A small image captioner, trained from scratch: encoder norm layernorm.
Rows from block 7 of the image encoder of a small image captioner, named by matrix and row number. Rows with one number within an expert belong to one neuron, the router's apart. Each number is 128 + 24 x the weight over its row's rms, rounded and kept within 0 to 255. All counts start at 0. Numbers have three digits each.
After each expert's rows are labels from the 100 images, of 14976, where the router gives the expert most weight on average: "strongest on" is what is common among them. Only what is clearly more common there than usual is listed. The data: small charts drawn from random numbers. In brackets: how many of the 100, against the usual share in percent.
# router: slot weights (encoder.blocks.7.mlp.router.weight, 8x320, trained with AdamW), inputs 0-319
# up: expert up (encoder.blocks.7.mlp.up, 8x80x320), inputs 0-319
# down: expert down (encoder.blocks.7.mlp.down, 8x320x80, transposed), outputs 0-319

# expert 2
router.2:188150118107096151125107139117142115135109095118116121123157126126079096129121065190145130133141156155079132146138124120105158158122147168094138122106178104155133141138137155145097129132167106115140092099123119128123113124149108144157156140097133124086109115148167085110097132132132134094160127104136167129139172123129104148130137122121131102135110149159103167126164074127159116101158108101136143132113145134120121141119145116155122128102133123116119136189124091168127119132117166109147105051171131118158132083167124126130155119118166134134124177132102114130130121122082126135105093147120117125125190085151154150141139174148172103147113163076129122137125174159114103147155108106178132132140115136076121122151113129173120098147119136155096109134122130158209132142106117131119130122168149117131134113148068140131142125163104115154127110131135127094122164140111161167153120116143126129114168095148142118089090123160102125159123139116163118142132153124100162137105
up.0:075104112116153112135115130162062160164082126119094106144127126102102088133122150184115148134140114194161140125131155138097115125160059116087126096165134117150128132124120124115126125076116140102119130155179119131148095147090105161121158085151141141132157108181115081120097142091177150153137110134140148140131132131080094101137127131104090119144105135146128133135125125103153106150147162136149124115163146136120134123135150106108155147139129149102115125162104127124116163160174129138102123145140156135122188129151149138106124099171136140133142115094131169121120091120152122124159071152099128148132135187126124132125139097156102123139126132115145096108136085122140134099119086101113156125122128151120130166171104149188123133059060096121089103140142156091141157161110138105099124187122132116113146126112128127162127152130104104115103127089116109159150098150103150148123133098128144133136128121122139128129096122111134148156129168135116108126134091153113112147105
down.0:149133130163100162150172142134130148117134129098163132061086153122140148108085143156073133133136108131068150152128122119119140138115108097132121144086107087165136141129164149159131124099115149155137126124142119105159148122104123129132102119114130174163092094116142112126141136150145155110136111122133137117112121134133137100122113131167100121154110074133153120149098079184082072110139083089151131158129096093151126126075106173152167111096093129143147117137129144114109149098139103155101133114099124126132084149101113132155135131137162123115141104155148151123082101107115132162133168104140138125100174097095133113173145155140123136123125135155098146131135157106147129109113125104158111093103113124119094136147131149111123120127148097140128115095109170140139087120108117128162139125144117145130141100180149158100174167160100165143137115150094163160121106146130094214104133117149136136094100181173132157136165129115094117127103118128107106132149100132135147152119
up.1:147110138126155133144123146127172137147161115126180115149114136158074130096109084166112156117115154129132118133166123093117129111140126094114136139138135111095124104086126097132121128148114122127128072131116158127149121164142091101135184079116079112134144154126123121116153077163123131129115127138133140108142116132120134090119129117108113101144127113120136109121130143112185099087107130135105139125175136150132124161141124115143137084105156144137158124113114145175103128136169084127160129130128113130154121101113116120104087157147116154116087128161114154154136156152162135098105156145138131172168198103134161111135150120110100098120161111152147112100113092162142120104134172154107150137102094089122136157118134149131173187150112131138063118138110146122145126133136135107120127145106128146153120154152106121157118135086125051084100133165102146120129182152091128132066128130146104133149125133108120100146106182126116111166133076126117155106146112110188152107116
down.1:169172169127119104130136135105119111122133114096136137097188089150121118148073145165138154125131153108121124127129098087135116163136113082110133099103070108161160147127172131163104124149145113107178072107091102141113125085130153096141148156175134122116139117108120151145116151126152108148150093144108168130148129141140149118097113115182105099114138130112128121115166085153118146124121081142098122118132132148121151117101149110152145095107133114109117122147121139135139179110144126117141097136162111120144107155102161144092060147147108104125113091176121143146134094129106145139113126119090145124099134164121109136134110113176104127118161112154148122144115166148116132126127127137165174154073106098084129135101101157151121127130107143108128154112147133151125125149131113052149123108109130143160119121064112150089140131091148134123132132098106144104109147160152110164106111103095129104095095089090131089111143143123156142150139117145125078099130144126132192112136
strongest on: dark theme (90 vs 30.5); rising (39 vs 12.9); horizontal bar chart (26 vs 6.9)

# expert 3
router.3:089077211101187111110118112141107103159172106135113086135077150144132128095143128135140135123113117094148099126119144151131116130117049102077156182141111124168125123077135101121136118099118086135153118120119109198140112147142123156124099105156107104118134147147102110092153152142097117154174119103120142118148143101104072127131112120110130115146087154126151147149109171178150135152131132140131161111114158146135120123152156112132155091134138121142095146091131143179137117120178131173121136157119113086114139117145131154116123085163103129136147141161123134140143144151154102123109150122097110136171122082129137100151156135151094129106134146142172143098100139101130102088106137104133142166114136145130148174161082102144153142108128134122167130152113168102142114110149088093110139169138155116141129103132138119151133110140122082135136105127131115157144107125127161094154141122149097129108132116143062144126136142140134108112134090151082140152140117131119149133124
up.0:094134134162172142124162124091075113127170132125147098122138120115155145134141106079150110208099145136154168122090095158130111133135156146158131134159140137172147117137122099126122137150143118130105140137141123121162105103097170149138112145110123137131108050103114148094123149092134116127124137141134093110113112142166126092101124139130097141134144129143110134117129129115113128099145113133140162150109145125153165193112102145142157121143177097151128065116116135145141154127124165139056130093112141123102092098119141126117104061161156144093143106087149093106140132155155121116147122106177123145109124134149152144127100183121176130123137126116124134126118142124169133154130109142140130107132124145168125171133090117118126105145078134136205121099065123131102157104162145160119123126140137115141148073141105145125137122129109082130124114119104117180089074108154137141128155119132132138149124140136088120124099124100131092106121138125154138126126089155174128117122
down.0:133120114105134132097133128118158098079109083136120115125124142150164131122119131144118106149128119108136134175139124127185151079163143131092148105098147146116128176112118119099133118164078093134148119086106158130167139174146144085137169131101125188079084140119143087087118146126102117120132109110066141142136130165136099090155117118108152120133089142103095143138145128131112198118151141097106084155120142112072098134128151144167132114070156126119141106139108126158155113086130124167143097112163139116122123135143148151145102121147132112104126158134088151146145096148167132139097152163160119112136094088095118132128084145154167136101122100124132101132118120164164120152122104103136132118108137102102120113098136141117105149091111171159098134194112142117159121092154159121086135194098144168122143089111131163140111134121138130107093116125115181128112136125127105165116129103134090126125120109134129090141114139128131155132105133133111119145119158116149114098116
up.1:154084108158131117108108119135181127133145175144161136064155158115100088109076116137113147131116081107059105129136106136124108102125123147138134103166136119102113130107134094100140113158148109122127137125132160108125136146163107119120152088135113179144136107102116131158134134131091165137170135150161140117082105130105137120117167139134114132139123138131132094138138177149106080096149107157140143131160083118128139112059110064108124180122102147126108135113108122130115118102104101111192101138144116164108130151131120135158140127086132152129142106148108126136125157118178115124136086121177099125136112147152171118133139117126138124117131171082153139146109144147123102167142160125128119108110094106111174100137164125142119133131111145134170066147160091120124146139114163154130147151134178143141115133136128131121135142182113198115134116110107143130162188103150132108130114150125064125129117139147100113082145129144123122117129143118109173123142130097164113122126
down.1:071114143100133118072128136162145077111154157085170132100139158170163099151124146141076126106108127121160147117090155108144164126085096169130139127153066121123130126161096164150087115121084103132141114158117124131105080145127131156107103135147121166123152116080146142102108105118142163141125122156159137124132120138151101152124122146114144126150161163083154108109131117103132095129108135093114138179176114160136169127128091137115111148152126154105132133125132148126119121135208137118132137123095123144139120129119126076110099116088126107141074120160103142175134129087115114108130109145113134102137136102128104100104135120129109126128097146160136122107099111126095135148151173188132127114196151094089151071078140064138105105151106120126139084121128137140123159168081142155115127147138127152133125096164101150139119125139121136159167124116149125100098148132137114136111140113155170108133148115104107113130102128149104146117149144107140113155142141122135139151113
strongest on: dark theme (100 vs 30.5); line chart (36 vs 7.4); dip in the middle (32 vs 12.9)

# expert 4
router.4:085154136167145102126097139135126151106131096159112154132110073150142112130181177172127122121144082138124155173127159158135131136153155185091147112154130156127089121131137100114139114119137114147168112151098107142125126089150082158124142204183140070124125124108139090133115090143156127104129100097100095143143094144133122084088146131149095130120121150142151124127151110098102161110151126111149096156138149125133129160098120143151125145160133115138116142136153151116138163090142173126059148110139139160093105120158095134127097103166121117124131100113117094168102115104125124132118084110133123091069105158155107114146096135130126151126117126081121099093131177162136105133115108136136140128118167125116148122152128131128128105084110136127122156158136117186133110151135147152136161095129161136093125132119143164136133167152145155129125125132151142152142150071158126161118130115152149128149173146141117160123114070072118121131109133104103111109129136134118089131125
up.0:118120138094161080130117119124151095154089149109118103145127163140106111140138160084139134148130153102153111157136143121108090158149083123152140126127136137133099142109156151163132140130143113101107106117090155143141140114157144142136101136109139146128139128125107084137125153045112105133135110140131167109109110153132113115173136134115137142137119117144154131136116163157140077122192139156136111124126158104176125116111128132082101128171107123143141119095130159171150141102130145147102147214111122125149145095057147137132138135143161101130128089153139136134150121118126150165101143185160126171151100154143107128088133127114077138124086131173104111188127088069120148188081154156119128116137109147111130123147115091164133126124087145123125096118141122140144138103184122104141132126124117111145087159159123117115112135138107118133112136122123131160068155101126123121111109126133097173121117116135119107128175137152124108139093112129066135134156124099084142117112
down.0:161074100076135123107170120145088087106129123093130113149119118166149135118160128145111105135121115092150101128113080113150101145122111179137172125115156135137129147132160123141133141145126156100170150085110122082095117116113109125143108122133158131077085147129105164103162133121109117130153141118118103122136105059171164169112125090110105118109137165151094114131103130144100134123135138078099124168152118137155096105159126146115126102097179155135132148124171145104134086137149134144102107131097137102133085129104083109133141079141167124140107125131126141150120154061092128134126131127148119153165142104094137139129156122142117151125069157158163168126096168167138118108186133154128128115117095122146147105126136123131147116122124131137137091103129179137071158137093145133106139166101148160146145150137115147098125107120115101138128133116105137161148156106092091145112179123121129094115106130106144116097152151109106124127153132122076109126114125160129110149176
up.1:145109122129162129122116127135130133104126158125139140116115141116165138092144197117094101171139112179134130090137130146088141156147087108123132138122072149131100102127139106103118120140131142117138160102120116119121102122192105132100122103152091141123145163126144125095132075130113098113122114139143142137149103138065088152129105162167165136086117094103127101130124172127123095082135115106089126156136133124131156123087132110118126122156146134134113147140141072165153082135158132126073152165153093090159217132110098136149139109125117098149162124127127112148123154122158113097116136134148147117124111136136141147146129113123105126103128081178165159130130181100121133159123147176123133144134142138105143122134144119151143170096153095109107125130135109115126117195102146070134110148150098133152082151142108133138090123108120173126120119139112148127150146119118156126096163107130058141179126101135104169156143146124145096154116149116135102123123158154129122114150
down.1:114134096167145116116114116117143095130143149092108112126113093125136122164143148153157106151127103070140170117141103168103149120109127174104115113137134145123101175159129125132095098130081134114174135159120108147118080152135129124153101132203089151099129125111142088123100154102099174145195151118140060135117172128116125103093162107179152120123109105125123104133144134163117153109116151101124111197112150140086151123112140136145169082145122109152074113167157117161139100130117102115133115117134132116114100154143088068113111126090127137106117161148149121117125151104135155140146131125102155147094153136138113096160106121121139113113112149118075121124147120110120152106118131098090119134106122120140152128134124117134115155144140124133126078111152103161135089104125166173143160117140119099072130142137105103134098123113120088153159158138149128107156126115145149156162121142130112118126137111109091130120179157099080134132123128172148154146109151097162115149148
strongest on: area chart (49 vs 7.2); heat grid (38 vs 7.1)

# expert 5
router.5:126146109124148139116158134108124123086136113098185153131123112152172125128128132129162072103091176156138108108157135111118162076141133130097145113159114162113112126147162147120150148146143128096139147163144105108138118147076134127121116148079090155087153112170138144084098116129088090143138106127083165124146101129101090116103142089133142098121138109142108118113117128138148140088145127116094128151161114133118115134108109100113145149156121159123128159182105101159127155143155170117177110131155158160123148136147099088137109170119138063166133135125112147134133126139118124095101098134124109131111154108139086100144125111110114121123129107119108098128155145084141131159100127144128120103077131117102156098136169066126141119154145188142043114133134131092157164140112146097116131129113160137097127135139155155112116142145127176120117077119102149140080078131133102148091128095156099127147131139147126117106140140124182114154113129142138134133116128076107132113134
up.0:161122149141152132130151098151139113146108132116108127140154110106141106149123114144095074137138118107136122156135116140167132108152160110130067130145123129130124152126143159101121135128166142159138134130139142162105137124131177135121150121066110151111128099134182151105107155154112131092126117123118107114136144157177135083147095120136123066129153131124097136120162096125134122159119136112134147125115119108151130051132135106164128171118129135097101156062158160113168197090147144143125153129139118129155141152109133103148159064111102113164124149115155114124135128137142152128089115135123108089150137116149152127118121166102109162101143132153133122142120107112161141141181135139143112122139140126090096142103150119117112087117154126115106075116097127121165169156132161146123147115140206161102148142100105170155119102127109095144141137107097128137035134120147105103146141159118069099143134141125120119133101090128081151112114112158148111137118103143100102135118
down.0:120114139100096075124107107120091114113131148123143152144105164104146125162130148132104112165141152095133129109096153131122153119117114152130122130130126135136134141098121142154135114154129106093122107142163151141109110138134139144128092159128125140171125107088091136117123088140121149162107124142087132139141150142064138120160172163111128154106139131177146089137143113135097150140131149128102137190130121116123144129155102162104189159132140093115105152112171120129127115094130116110146151099111117191135109101176138112154122133115116127126142099125110146084128121161138144104180116165137121123110071139143113115121125111140133173104090163105120167174147131169076118153108094126156124156109085100147153111137102137156169135133139101093127095138110114130164129134157161156166104075141128162070094054134137133096152140081096147092109114117107147118141112125139091165156160148137128123154124129094168173096140123126140129071119129133169148126131130106155117136113
up.1:132111116128117140121116124146114145139109118154091120101129179122121113101144163175139165097127096129157147145148134112151104114139162126145107109145118120129138135131148158105129096108156158119143139133147141171158123134114118115123127125069105085141104129173111069108111114153113155130171147100095087135120105138151114102107122119106149141064147099094148129112137124130159141122114091157113119124080134134150146118111127110113141156134124152088109108093114130141133126097157118150085139179131159125129105130118129119128117137168102116164111107117128176120116138126182124103158131147162139079153142095134120129157124164126136147118136138162092131095094108109120094094158140101088125141183146113110111141115173116154163096136156155162139116129140149085115156132138121111123096205104147145129137119133090116148155126141133079088140146123091084137112110115136106142128142120144042124124142166127130171182208110145128089091126130135138130154138177115145133090111
down.1:138128170115130073148143097161093140114139184064124118141115130176115116159096178116125162136134114131120169122104135088129134102144145105130093151139079123094128146106138151149147105133112143114127123141126132167119081139184152138160107128125093100111148129107121123112131139129100116149121164106141180096109167144129155117134153146103145112140182140128119142137168111209083129056137110152097137091133125132117148103150111126147153144134152103120166106085105146128132118090158124108130135131127129172095120111145119146120125127146125109136111097108152149148173104116126132131152122118081144104132127153156120114130130104137125083107137165110121126141113125164096097088116105129110169147116131090100136133103151153107147103134123118097144152131149142196135159144111131138181130102116086117146097118136162122149119113098093107148109122107132118139116158148131133139102115136093112119112120123134159145144165135187187179138164168146110112114163143126132111162072
strongest on: lollipop chart (78 vs 7.3); falling (47 vs 12.7); flat (35 vs 13)

# expert 0
router.0:087096117137182123113128121099065152138180095148090139135147204147097128140152151108141083089113099137141123205120119123111122120099084113146120130134170137155107130100150096169118148123092159149116181110152123134084166108138125142146140128095093093124113077146160159131129123168115112122142149118127119111102121151102118129100074133141116146167136139132134087135136096115171166133129112146130131111134141111092156128103105140153118108108107154098119113102122138148122151118143078149083152125095122133135137139137112127124165083123138115146144169120139117109187129184123107135119198131099088141120162162131129067140116133132103100151131115099152177148123166103114137131100127103099155122103136163169107150149138126151091121134122108122155114110116092123143136105126120152118124160110108163097118127158149124111127109136112121155130136140080115132103113131150108121108088127114096103112111123144145172155142126174111127158156110119092111101125109146161124124133
up.0:135145159151136130137107148117136122143164122138118076111198124125109136122153139098163101147130134121104189179146131156131105155114126149090127140155135109096088101136174113119149130109122122130077128133158152145071122102120151060120146096105138074118132098154136125106131119134165127126147105132190146125113138114198149147126149154128123109144136141144149130136119073105122118109146043158139127123089111137107056167142134132111112121099114156122137122105114132159186103136166137113170172100093124165148103119121126129136125133127104109104128100127125130118121136160128172119166105117153158136163118156120159137155130100102115157131139124163094114133142122134129121133103100110161141108126138186117103091123101167107116135162115109106164127084109121123136139143139122125153162124123102138040097110142124146113151096075128088121127140145128117142147150140127157099152137140142097129127110153160071100157142105118104107117132143115128127145137113132110137128133
down.0:102113168142152112138125147152114133139130145163117141112082106144114124110166158150121105091081110150129064121145117093111163145131124091168114119146099153125186141132149156158110105143107133135120128159105145111098078100162120123146124143164082121089163143131111137157133127120162111158096176158089163110151135156152138141107118094133117131110124099120138166143097129137112098122100125147121127092141148137153129126108095124096126117162095134128126147105142157159099147090125117115101136125159174094155145148155127101148117150088108133132145108112093101124089117121157093131098097122107117104155095117108128139109157116180122125122149124113137127139151070104172144132157159126153153151151102133135111148156130133133153150170170115066179106120132120136129118090094097122144149139159103137142106220116182135120126124178131120122159129120124110165108148126127133111089141165089092151110133119130098109077172114122107179128115112134122155117152121121114116113128
up.1:114090138113080154133147114149163118131151107131194129112120157140145177136121119106098175174130125136138098080137107133143144154078126144147138134083168119133157120115114088145133117138122121127137142147115141158098094130182124113130165207156157149171137118121121140128161180099131105155130141124116106106154097095134113140108173123148129093112108129152146129148117126165122181157125127132127122158109130142107128117137124125132133160111163174124139132130115129092103137105129113134136134137142131125143128146080125152149093102142138105087123120141139124111124095097086088138143119152087121110091141068126131156111124122108120118115125123124156133155129106137110101165139196148117142116093102142071111134106078173133120100131126144134153100145104083109129105105116161171132121127109147098143135165107174132112126131127115201200126087114124111123110129126146135110127151133149112156141171114128073134123150074108082125143127090107084158120139113119144115119158
down.1:115132147111130097120141115120129166117120097156079150144105138137091135098119098121113101122111111114161174116164132157141147084167127134150144124100119100127127111137158117077091140096169127126130077135165142164136145143102141111114156137121143118087130123135109190138106140125130147138100145083121139149150136108126173143168128082160130134167121143127113126117137108067111114164154180125139130163138148140137136103125165149159123147129110103170122122108146173097115146142094103120108115137121140113162126142103124168108112126167085109126190081120126131094141118136109149105163151128109122157157111153108117122124115133130083136134115150106091099149083132146103127139123138100161063074094128120144112119146121135163127097114088112137120129123134171124157190085100124132112120134104158142133134138156108140127093125107177094065069152152159135139079129127128111134091107132177122109164136141132109146148135165168122172113141096100109102133121118153108127116126
strongest on: peak in the middle (32 vs 12.9); horizontal bar chart (25 vs 6.9)

# expert 6
router.6:140145116092080114158112170155081120089132123120102101129121146115149124107129142133080150092113109098144114118095165133176070117142089163140137101153117166117149160108144169162120094110134180151151125092102157105153131134142121102135194125107123153157127111107136116176114139076150137100172115109142111154134124107146149140105138143127160165110148126126156104136110137092105151097155170171118109146103135159148130128130119147135113175109125148121159102075086120105111146138080092147133132160157121114159092133081149127096096142142089123113070139154155121104106081126166133107155134122112117134159092123133142129114141157114097126112157084128121156131159097096144113105101075102143129149127166159161160118127089139124139076176149117124174096116145126110135107137130121154157114127123109102110130160142121166151133125138119137116121128112138128156121147083122135101130094128091150127108074105163128144145121168122128086132124153089119150109128134132120129128127
up.0:113125168121140126142122124125161151130138119125134101092160180113102151103196098132153132116109097123136174118143135139145126147131119093161141183131105116119087126186138122127147117139093103169132112124155092142152167147152135137132086141127084133139120130121114121106125120117112094130135119158135144088114094115108134109106126113142127071123143112152123139152172155139106205140135128152163119136104126073128131094137121130127113089105149155134140177155148150125115145082124134148173165074129093170133135101072120125106146118116116139117159119125158146118108101155132141086109135134140114116128117127107113125141140129142066135106148173153093128144132125100140111105102137151065165102167097088113124102118150136099099125121116146125139145126112150140160143127169104152138129181133113144121121144096166133130174125077113081128145158121148129110088121141195150135124113138129093113140105119088111135120114161127179150116106096092117124082133123138145182105102
down.0:113152116088109119144118123124133152134137115103115109133122179126158123084139126143101147105096122129126150124103100121107129114126127083130152168134115151166161115163104123099125119107112135108154134159137093127152151130152112142130169124096143104130142084140111097118102132177164108121135164140123168086133122131108136095112185137163105091141116085120144132132151136145114097128119183126091138166119105124134076172115068100104147176117113121155171101133124141127153061143166096084149127114114140153106138098108109136144130113130098120127146125143108089130135132134181127145142105146106114167148117146150089087135136117149153142180118103155085133133139139096104128131111123131115135114188094093096123154180189151144135149131106120108109145151181146124090132140148112149111096108145129133159074135122124101131165121119094131145100133119121118121131118089156137094113126182105164127136092137087100103103135096105129161103132105153158111107139092121145163149175
up.1:069146108115102141113143110146094152138114198076111107102128130136172105119099143090105143105093109135104139097127127132118065147130107154164108123138142140117094120135090162118134127138129118110154172147118098116182124132123093089087171118139108140111123094168113125107132129118157159143157124134137128129101123179090141067138181152130138162113148133125142092122125104147125122137131133076126127168122141114137155143142098124115109116138155161065136091153105111142143142175093113138130184140134165136105146151176146123120102160153140115102099120150137081123063104135110119137127154154116114136086128131160174157108123113136129122122149153147130147144140137116137145144117101091143127142112119127126110167106171109137139164118169117109175097142102128119119116165071073110117142202136143136118134143109160110118117123143126113147181125127139108171088081111122122144139129140117094127132099135114153150103133087117094164133129127124144158153125125142126120119140
down.1:175115143137140130082133131085117167107141154158127138155130171119126128101135137151139126145133142129139073116085145129151120121157122173138122130175138111136089122128132136143134146120104068145086105101135103121138166159102092141152106143095140148124107100103152173116090106100132138161137129151099151106204137133117139083120112124117149111099095136114123111099108112100144113145141136129121152142139112130098136105151097114155111149082161115140108120126103107121115129124114118098109137123119105168150133080139142124124120152143115101145149125161173125089139101110093110150120117166117122121108108097098102137109128142114106149164072081134110108173124190120103161157121099117136137096132146148131117114185125099135122148121135133125179173085101154095102117093141134118107168133098125124114093146136180147162199143107108142111092137115110185134140113141155133147160135119110088171094177161108109131133148151140119127128108131109133102091109162171163112149146
strongest on: flat (38 vs 13); falling (33 vs 12.7)

# expert 7
router.7:144115130131112133129123118137145106095059117164144141135118105089108151082106125124092116107118179148119089114126110129157177096125131144107116084113083123105169123162090174106126114139121096124118144130132139087118159154186126118096106154139124141147119144108132104079130146114119102109148128117105121113150115095122174160152161118133161169103158112127114106092110073128120110135119114137127120163100126108093126115132157115132144109137179113149132103177125152130130121081093103150139135144098131082111130135115094147127149122155132122084119102133159177096115120102141124134130111116115142134136112085141130194133132138119144121123145104180094121151124131113116111173150121107120138117098113125110150095108152161179155132184151109137111126068137135133114119156101124076146125110134116114122138133142113085115142116081121132143154146162149156110164137106077114154082082099125138147128138142145144149104103177157155101132113155088095083122091138147167117105162
up.0:117159086101127140123113152097110157088143133129120117067080126136125141095118131111120121159127101161123133095111107134153128152162108147141168094159134135094118111118083105133088148115189132095129136130157140151101122106165129118130164111116131081120131146109103169058092145142129106132111147162124114160161134153106117154109129152165113117174113120127153111133157120127142081123119108143148131129128139141124103125128161068159127139141054121063145114096147108097108134120164127132082152162104138124160108114128148137117105118080158165151144116114151113120124119121109109141135170183207140155127096147115082123139164147130146112110104161125163139150103103139152132133121127154110109165119142134096114175130120157129161125106135108118132089160143143062111117191131085135141119131119145092151126129134108119137107133083126130112129139127089098117135115092143126146126147145144142171154162137145166126144140137137112147099149132105156093106107107165142116155123
down.0:115142130133141111059132138146175123143121128097117164152116136118156129092156115147076094136125155131138136124131130135094119165121130086147113113153088086116126155124160129093140146124111112179125105135127153144112105107110118155083159111176168121147116172148106120137136133130162142125102146119135128144122130148139148097126183133171119185157120097165142125150100110111135079087124136126108142118163105091112118121161089132093114129118155142146117152082109132154100118125149135160158124116138148114146139174148105108139153117153127120172094144168191189124129092151123108110119103113108154117145108137119090165154119130116061116124120133117116128107098102129106142127136105155141131114153135157111128157117161118094103120116130150169137088106126143159146141150139126162145116163172122138119116140140108135126128106114094171137135163092113128099146103135158138135163177124140128130110144134151143125166106121152105074102135114131194176171161065156129105100099
up.1:117101130127079104159129142138180115134099145105165104149179077112123142134071101100147116115197119105106112168128124125133127159130148132114133145089114122120150148170119145150123119117147044118122118130154104135153123146145089132143084160140128156131141112150146133169068134116112154113155095086146091133108120114116161136105112117112154137154102126172124151105163063150119117121155096107126123131161113142141135094141134104131122133114144077157135157169111105137118124126135161122162120097126136134116140119156122118119142158118079159138136111123131109147088132064143144093107103179130122105096116093145144108125154182131163126120117126069112129110128134162126116155125111122139150134134175091100115169128127146176085116118103165132137140163098139155106107122143124143150119100152121109120136107136054135148129156129129148130142155148162160141111130132156095106113174161144123096189116116134132104154120101109110104111141156131152126127133141125144075140140
down.1:173154094103119152115156151097131108170135110113109118165160132121131114070139111137150142195131122088124081116150150123155140109094153124136125110135080103063168168163142144098150124102093139127147146164116146138115094109151126105124091148120171160157136120108141109118152131098104110133083144122118169138120130145118128174164105142184167137116143165131117100094168143200093166147128126134134151135130135126149165158116127151144146102143135143107148120164079120121122108091118106139139111139143110082165173128157180121127135121143117200102110143109135121146142121136151126099122079102153107141124123135130150133098142107102119090089135140139144142119142122128141125136092125112130127149131133146141138099135168080104163170137141133101127157109116138145144133130120145119139108165156111166119113116119139112130124145116124152107137134160119149104149102103151117114149135094168146163151166147165104097137094112157127097172106133169166117203136104125125126102114
strongest on: one colour (85 vs 53.7); line chart (61 vs 7.4)

# expert 1
router.1:105162151155128111147132132142155098134143148126135085127065095104149106123111132103153156129107129155129106118097159105125119130100097117112123104077161142143146099086079131118097135094163124142144134142137125093108126144095145160117148146127109107158124113150165097146161121132205148117157159139158180136175136151156125164143121097135141156130115150059145165117146122168074153153119177137135114147160149158156140094110136127124106145150150099140123103140107103121122144150153136137116135141081130089128081126134110110121119135135119102143149130071096122125130161103163108109108124110139180168093145114106106123106141109158134107130145114120145118127099120125136121132161132137103144088115141102130134109142127125096158121109122111127101113084151096136111105138189105102123148123097143165151154182095151081154116117113144128139115154150149107139116109143140132114091139077131147113168149147105135071158187133144126116115126158158146148131124161064149094117132
up.0:111067125127096130156111118135153134099142166143099134124079099127176138111074135125186126177112138125139179155152121122117118109073092143193133085094080150097112147131151121152112145109128117104168116169147149129120119123078154182127099110149122133158123130083146083117135137126126120105125136151167134088118154124120115119115191125130147119115077128129124113100114119135115091143140126114126118095166149135148158128121169115119133135103199110140128144164100126129107155125141127138088131126099137139136098143136144126149109114137165153162138127103097084131109139105128151120129175111118147103130138099119161091119121091155154111143106132092140128100139075129134106114141144148144109162108159119128125168136137127128139115129088139123095145112147133142167099161154119162130130145119122122130128091116186069084097135155145203131119159141126142100119156114146127129168139120139130141165130095138098137126144099128179083091122127152109139145133103103114095139140
down.0:151141120155131148119116123139122106121139136135102130102136122127172155138126149108130127111113134114143145112082118155122108148118144108111123085187141135146154128127098117102121112123101110135165117100144112122144106114116125136141122132117130134130152160135144133109136144157169102138101128159090152147078175110086152121119140112170123103166140129036156136111099106121114109090126194095084144110131117141139095130072113142122158097113137142098143128141082147126151185105163085117149109078092133080132162123117131146140085142125129103112073168126087111162120149122140162147174100140108097099143148079108149128085154132140132160138140140111169127139131156125109152123154118117111133070142187122120125086127126156134115082115129164148119144162112097124109109119146135117127119195151134148102120131113122151160117116121076134099109107189136167105134150115110145118135106122078139136135125107093098142113186115133149100128117125135132125145137128109082160105099
up.1:103131139106145161127121114131146122122120113135110144143163125137145137123085155100147128100122116141118110134126132121089120145108075159116093090084109114146131151142148121138136131126153161147150151138133145142129141129132126110117138112172079113155131182097135120139143150129083122071137121129164149113083172116157189174138125117169111133107162136121141173122129099163113182155149170143132134153145120131127130142102106116133118136116121098135138127120148139118097121124147105115142122125113096098137089141142109125107134135081137179133093162127131111147144077150154168103146107105160119155132077131132141105091127141154144124166118123097145120115095142156122103115084130082149144119128092107158109087116176094101110097127122126141164164104111145124149097127087078115138098139133079157148142113110120148106140138098123158114142096123128133118152138094163147145101129146178111124125106068110073203105134171143088142193133124092136183123143117152136136146157
down.1:134150173095156142158106104108109109099154124102079122132150147097165137114148176110143121128171095130123178122133133095111092116113140129104105121134109136156167087106101131082143110189154129151150113127151114123152125091133110140140165133152135145136110125113145122116124149116113097101124103110115140117106139122137123138116158127114098115132121149153123141107167145132138090126156089134122114133173089141128127179172103128105146111092159107081094115139121172158098101127147103137168122106125130156147158114104114168169113132106101122134106146136165115103121151077168111153163128103155102130169085132170129104116129120127132131053098093095152141081130137183138126106132105122156102169136129121146161135115137163161176142122101123130128142158132097109145140135081132134166175130153151125119109114116148139120106150081136133126160117131138150081109151135161099105134097117121104129129131126123124152147144175087102108140100131127194110055140169141110115140134
strongest on: bar chart (68 vs 7.1); dip in the middle (48 vs 12.9)